config.yaml
dataset: "small renderings of single solids in any pose"
task: "denoising"
loss: "mse"
norm: "batchnorm"
upsampling: "nearest_conv"
muon_scale: "original"
lr: 0.036
nesterov: false
adamw_lr_other_params: 0.0029
steps: 10200
epochs: 13.2
lr_schedule: "cosine"
weight_decay: 0.01
adamw_weight_decay_other_params: 0
Rows from block 5 of a small image denoising model, named by matrix and row number. Rows with one number belong to one channel. Each number is 128 + 32 x the weight over its row's rms, rounded and kept within 0 to 255. All counts start at 0. Numbers have three digits each. After the name is the row's rms in percent of the matrix's.
Before each channel's rows are labels from the 100 images, of 14848, where the channel reaches its highest value: "strongest on" is what is common among them. Only what is clearly more common there than usual is listed. The data: small renderings of single solids in any pose. In brackets: how many of the 100.
# convs0: first 3x3 conv (model.enc.2.1.convs.0.weight, 128x128x3x3, each kernel summed), inputs 0-127
# convs1: second 3x3 conv (model.enc.2.1.convs.1.weight, 128x128x3x3, transposed, each kernel summed), outputs 0-127

strongest on: red (26)
convs0.104 093:160185088137148139098145093136091123107012120151099175114136079123126124112151160118107114143106104118157064112102117142137124141119123140164123138155092155160142133130068149207151114149152125017143143119155132124152132103079142063045145174094095127120137158166103146083105146125130125096113087175128089147148181088150122040156082090115117143137143151121139186139133140104105139171131
convs1.104 117:120145137148050142150085096123161065180095124077124167140097122177108094127103154196153145067131102120168121115114153104132124071116080118119135184102140151148109166097203142102080168109124146118157107061123180135129053144092166128119099140141116187161118133174132090103097137226143142186151107135085115143145127099078139216128115122131122121085139105122163119125138128137143101148096

strongest on: spring (30); torus (28)
convs0.67 084:138127096124137195133174114143151089133158168101087138131068090117143130112129116107111130087152115117145146112112108099138099163154082152129124131137080201087090127147128155143114083106050114146099109099099128143176093041093122118063133119037146105165090107147079174049145148148159129153105112171166105129095089056114141075118151110083122077106124128098116075117112121073113136101165
convs1.67 110:101128149122136189103148131109122106086175118110116132127189123171121137116118056064092181111137121149065130103167097112113137151122151084154139113149063184136153121076117122115192126146122133142170151097133084092195108134133110136101102142094136102206135087115150084128112097103127100167141183122155122130103135022132139117150083116133101106181227122101176085153135090140103151101138

strongest on: spring (28)
convs0.74 096:150123125161138213130119132176115080142123137136132124092119133177139110143120143090121195131108147119123149088143114177150133087124156127194113091139118088105132154146105123130108082102170159104109097126127132159137128149026123092137139107091111118102149168177147078199106155090171101099123126141070175125071154146112136144137165196080105128126130137047207160156135151215126125092094
convs1.74 114:118132167090144117153144112150157072109116168103110145126108033105155152157110152104071132087131167127120107124130129098129144138117153155085120146084164168123147144127191146149142158134098145147149162107123096185093124090129097130112128156097113100199113107083157140065123108136093135181113135112204070083110111054101205128103072119146100135168218105158133097150116137075084112081151

strongest on: plain (91); metallic (61); sphere (32)
convs0.101 118:080142234126125130144106138169167098145080123121158111079165100080125117059094065133092106094160139153138114126152100172093136156146122121128102132136149096147110101119153099108159115130132128095111163086166141106099122141118155120122133138148094190052160064106173125170099144111181110111150148104171078120066149084162116127119115113154130059175098052123102127143059095101066135105112
convs1.101 120:102173176172117109101058124138153168128097144170125129109161127130178137074095066118126053176098180123088127129159081102135142116124101165155131140116122164150124127078156123130166071120129080075197169088124131094145177134131126160147131171121149092081070108078174099061116062136145106128135104125105134130146131022160136159152122114152115076175171115133148132149152110155097124142118

strongest on: spring (27)
convs0.34 103:101134068146127083129176155126124128167048122107144112094135079143153129116169123130117092101111114111148078126107110109122148114091126125129126109117065098112135146073067109150156132127095144026127087117116142081140101091115124116087106144116157150071089073109094127082120137127174064134107074124071088180155092103133096087137094075133134134171061163081107093107157124046111153165142
convs1.34 117:112153116103121064186163175130136054161084117118125124095109144166125156085101190094118094140081124155155138140165138088152103119174131145113156154086108142101072116070201164106120101087125117082141155097115097138151148097041144141176154111149147134121151078082135146099135134188208130164131126126025124088108135115100152169159095081103147136090103172113156127114132126104132116106120

strongest on: metallic (93); sphere (57)
convs0.81 110:084103068136131185107158092107127124131056145099068111114113182152203127115145116194134149081073150145106135127133099073099131151165142107102133101142180159062185105142161133123134097100150052071116131154098105163149126166124102078121099162110146146158144114169108135089094178129147155150129178122109138133123129076111099118123092073075096158075176128058104118147135101111122138080096
convs1.81 103:174154093104152194145130155103114108101085076131078128075190122199085159109092100141047164122169156126124129119084099101087154104092112116158100135094041112117129119087124149115192148115125167140101104141144155117127177065071130112189112165136099153190059123111127131140134099156122146174127146126139171120059101128190168101117131136087099091170134137119131117122123126119116091090114

strongest on: red (25)
convs0.57 113:178122098095173044142091138098060113142116204117108119168071155127108100103112125137094080114059121104140128135149149180123113097098147141112089115086173112127128115081118116129138083148137166157118131110149139123178126161087153054111150140144104082092143155108175031118120131070077107055093098145092149131132088159125115106123138173170139130146088178168119103068131137130136142084107
convs1.57 095:123087180137141139114131072105113097130104147158137113196093141110048122133083098125103137061178115137076121193136152156121180120118099113072145128127146141125123144109175103020164080154134121131139114164135107166152160124201120085062142116144101133097125168123152079079148141082101118122098102129150093159066134202103077157139104115166140133074074148091111117114114143112148119132109

strongest on: plain (94); red (39)
convs0.53 070:128087119095200109130068165134129173149174135149210150176124102049130060161169143150132109130145166122171120117192154137123173174146135181075112119157161111153113153109124187160121143145177141120149123109092133120138185107142143177118082097129141126080120159113095129161146141078134161153150057157158079117101101068089195147155097115188162086112122125114109163155121118160143137117109
convs1.53 051:146151109111094178131188133147142073159120144133091165151147163140167093105139145171196133162120102121147123065097159177126148136072137137129110050102126116162147107126064110128139131144126044138083116092121129131171007157079172110121111130124092156139135101083181093133075097062157146126113109119084136147140157113145085094178152142149128096128094142178120101091115147132131180164131

strongest on: metallic (91); sphere (36)
convs0.44 077:060139110133138201135156115187154074138127138136132108068107134118116135130108148138081149091102144152155089189103121144081156142159147147131080132098120141062137094092170147132231124109139146090100150097115148173119104030046163150157149140127110117170163173154169130107116169187088124101148124080090112110119127083094104139121117087142105092138120112069129160111111128067100116146121
convs1.44 120:104181167183158128099069125147149157112095133154116117087150117080103133085135159133099076163117144088092115154157114151126076120117126204114056089058062139096140136102170153199167125149157095101149159057145178152118183100089143093183126163164153145172126115124160117077108102154116123139105136117132154167152113040153119149132148108137128107147195122120159143138078140145102102140103

strongest on: bumpy ball (37)
convs0.13 106:111134122151105130071093097149129092087094192138179137107105069096126108144155127124106095078138127146154084146160189125111125131134124127137060094102096145129132119099114113156140108151090142094130124128170143078152109117083142113066167148099149147051138062085116186149140155143112083092131062101141102173128143149165047129106113140194138164122142123140045156124105110077044098150139
convs1.13 122:147126149126122075162113120136116127154119128113146101145102141104136125075114159109116116145157110126150133151221238169164112118141116113176049151115226165142090183110148150133126094158136094104149148111167101130149166114096132099094181082142163159080121101103127160100127120137160158103175125152088132126165142129154051168158076161129151159145214164132116125149107108112076150174128

strongest on: plain (93); red (50)
convs0.115 069:134127092098152120146186152120117168121146128126191137183151126147106129157156142180139149145090177145128121189157133095106144141192140100104148196087163140160159079122184176177131132114142175126134108128250157095144178113127118180107105145138145167141126122120120176124131147161135174130169130131144104125141221105113160155111146122173166092072103093162115187174113120156171085110129
convs1.115 053:095088159130116197072156114134142159135111090086129147121097174108167098113174086176106146117132119077160110106098156146107154114105118100126099070119112070109131122154052115132090131098151091102074106137184091084135046120060138100103098064071115139132114154094169105108086121079158096100109097113121143128105210125146111042121176126114121110132094141145103149088132116142104176140109

strongest on: bumpy ball (78)
convs0.64 129:148125130157149091106127149095140169136130141144154106132151089114100112139109143140128104073122089143132113125162113105111134129136137163130030092091120140134109124075088173164122110117103131103120105167136100078131130099114166133172148126107131163028116079161117160146138165104110142098104109176143104154121138255109054091132115126123169175065063147108078091126165165137108118063129
convs1.64 106:160191185107134135091138117118147177161138116164117128130198141108100113168103080169194085124115166150153098104104153107143150163108130099132056087107159152111109113104088098123119106111108165117162102153117109169136115104166125138134115090158161177082143064129086131093108174085150148125104080119187156124116134238100086123160184131151130183092113150103087124076176108126170171112103

strongest on: spring (51); striped (31)
convs0.90 107:163131085138081153127149128091110121104171140143161140138060085126143118122160128124153084135118149118126114097084131129136165108156128063088228093115056110087174145091093115150125096136155073133124128110107132172147109072109097215145140180121160073161098139108166163059107127090149132116120099172103079127162119127110153088118088090067162134084162177093201107123151144123147124108108
convs1.90 098:144112097153133106142137138162117124105202080130119118167100082092095153056072108102095144162122059142111093165141066121092159157174185146140168141140136162108137105100121102138151093147080142173168151194133113147171094091152126111099126144159103104136189134090134098168105131068156085126100105122175056123124098161097114115167112112163083105078133128120144118145086126072136162054183

strongest on: white (44); spring (30)
convs0.113 081:106090173139147092102159131141110156185074176139118163113083134138095173088176112078159077102147076113128135117112133113120105097125132127119138150177118144119155108111139149148114073123128106139168116075082130101128130168133172108129090155119121114172116099134132135046122070149092101019131142143128168102118086096113136074151112048063115176089112194186076125143130138105162127089095
convs1.113 084:126094090149108111073126157142126087218140089125186100137133189133114096084084140105112159115115069124132171130121086095136149103104143164119188132130121144127156125098166116109175037115094176176156136146082126095138127105161091147183078140149108131134107181111145147143094137142211090098121135079077142138098105117121219115107109075154156121117049143115077109136120107123126137111136

strongest on: metallic (85); sphere (28)
convs0.85 107:132094233124124191102166125124145095053061106127115152110062084122153101110103088135138126136089095097153131155130072105135052145147125135089195104091089102136142134146151114148120101131132062115121126134115134091115140095165082143120099173146125100126149087107142209146131123146102124095111143153118069107122112136151091102142124099154124163075141067126096128142150107160122148016110
convs1.85 104:118112194122156093126143180139051107082168127106121112065165089158133145131126126164126104178140178133129127073112108106125123115137191146171122112119105078111083135105066110137147151079079163143097127112114122109100146087139082137185117142135181145155085080043118116188140067129109067112129161110114084082098123143165155078073099116106147140151095100115086112155124117148133082071089

strongest on: spring (25)
convs0.120 097:119135123131140137116126111094135185207175157127128142053160162157170146115153093149133169085103113085125139149119086048153125120105105135111139073133093152077175116093118123138147142164144105191159113109136102096101144103137088104165111219109138148176119134156128184069128148138107075142087118214116185128109093093108157050113126098115144109079145091083127079121146101155110109103120
convs1.120 119:109128103140138168065105104091136168087183097157105113148115160079083124152155111146085116126085153115082155121145113128107116112154185127153140127146109114124131075095086123117187118162113218193086118087087129120113154161193186123157105153049113104119159129148134082142116118112089087129136167089179187107095105083103158100105142117112106186139183085081165146110168130152132126065133

strongest on: white (33)
convs0.111 118:175186191121144085151104143140180108122150123110150112121045131133070128125090099152138158118143067135101135135226069139122087129137114134153122171091097096138129088108121093116105152118103039156083154131243151143120162148057114143165127169086148129090142179152157148155117178089140095123102151160129116108149125133137135076088190124144126158103119174153098128127135123128134128141146
convs1.111 099:138169097129144115102099128098059116120144152066121092130101072171145148152075143136123169151187120106114113125161111149108099099079143089118149160180100144130111134089154094081152166152127152127096084113161114122088149109112149093158159122174159189094083148099094146127088088141099151101143093155216133157101178239160145097125149100137094081055082132161139175157122126142116109148108

strongest on: red (32)
convs0.25 064:110132108099167140088182152123080117174104180146152130139134190091170159141171145149132160153213151142164129138122111061139161137139145126105090160138139157158174144075125206154096136177090112132142113104115149102087142118145155129085152147149086167212133163088137123130103117078128169183163155161125109117118162159098184199137098139142092131134202127152139160094119112200150129167147
convs1.25 049:184120105150062184076102128142124139106085119120133142140118143157153080101140080191158147176127134111141159076075142152115119122084088099041138128159114089181172140172122094149121086098146105114080099143128124105135012126128111110135156112105129113098134125093137048156081095092115092078094111102119158149133096183112140145122158174135113154136073118081065117097129121152135167117119

strongest on: spring (40)
convs0.26 155:081134000150106147113099098132153114131061150140131163167112100129145101151153119101166093160104119121168144106090206145157149157139146133116150152129141166138165154134073147151105116122135191110171122134123150113167129124126118089049162108150145101208102125157060118109134156140158130127112090125134107141172128156105119037117134131112113158103168167111168137154150148144179159079150
convs1.26 138:132141067096084148143043064099168142112137113131113121117185091188150127101084064131205097168133087140138163133086135084160100141050121132145109173083106148111124128162116131144114077140091082089210132179096136126128141116126105125097136159147102156103130146140175062136146119131146089132086085126137094115172154158096114126118136147110132024152126155148131115151164113162162132131170

strongest on: metallic (73); sphere (33)
convs0.20 103:099171209146125156143135090156142217117127146144124137111153080104145108107142122148102142110116164150110092147170034103160085133110160132157147089117117181134159106127189146109156123160137004124137124150115165109128120127156136112163114166118172117150139143154153152082124180111096086107127103177140118143118082130127137063160112086094178134111213131077169093116139127084154154094114
convs1.20 105:123121156166095150119099065099146206121135123191095150168114072141106113172059074160091072113130116133090124110094126122086115132164129096114171139121075162102179107072119071094153119160116173172139125083113124095125110083147122146079115079098131118146102116084041126093113126059135130121122130100156165136100123099115180117096125136172098182082170118085117090142130108141068105091128

strongest on: white (52)
convs0.14 081:090116181101120129117141124151149222107111103091109174145119159096099166094137096067182173128153122122133100158157068108137094122139128084097133121135184133144100137161122141128132123114149138037170130164128143132082153213119112146203104149123156086150169107174167127059116144146081159079112096145166096096105093106138145130170080073095148112144165111124183124177130120082163147151147
convs1.14 055:107122066141115162117133107180146051122142105146114135114088137162137101131132114218138084116158104156141138093090109173098140154117090111122143104135158117158188132138120121085097118155116129104070111135108104057110040139156115172168091074108150142131126136062084146142143134095166125101116124085062106177110117134171180084097112128176116108134160143115031136112108172164079109170125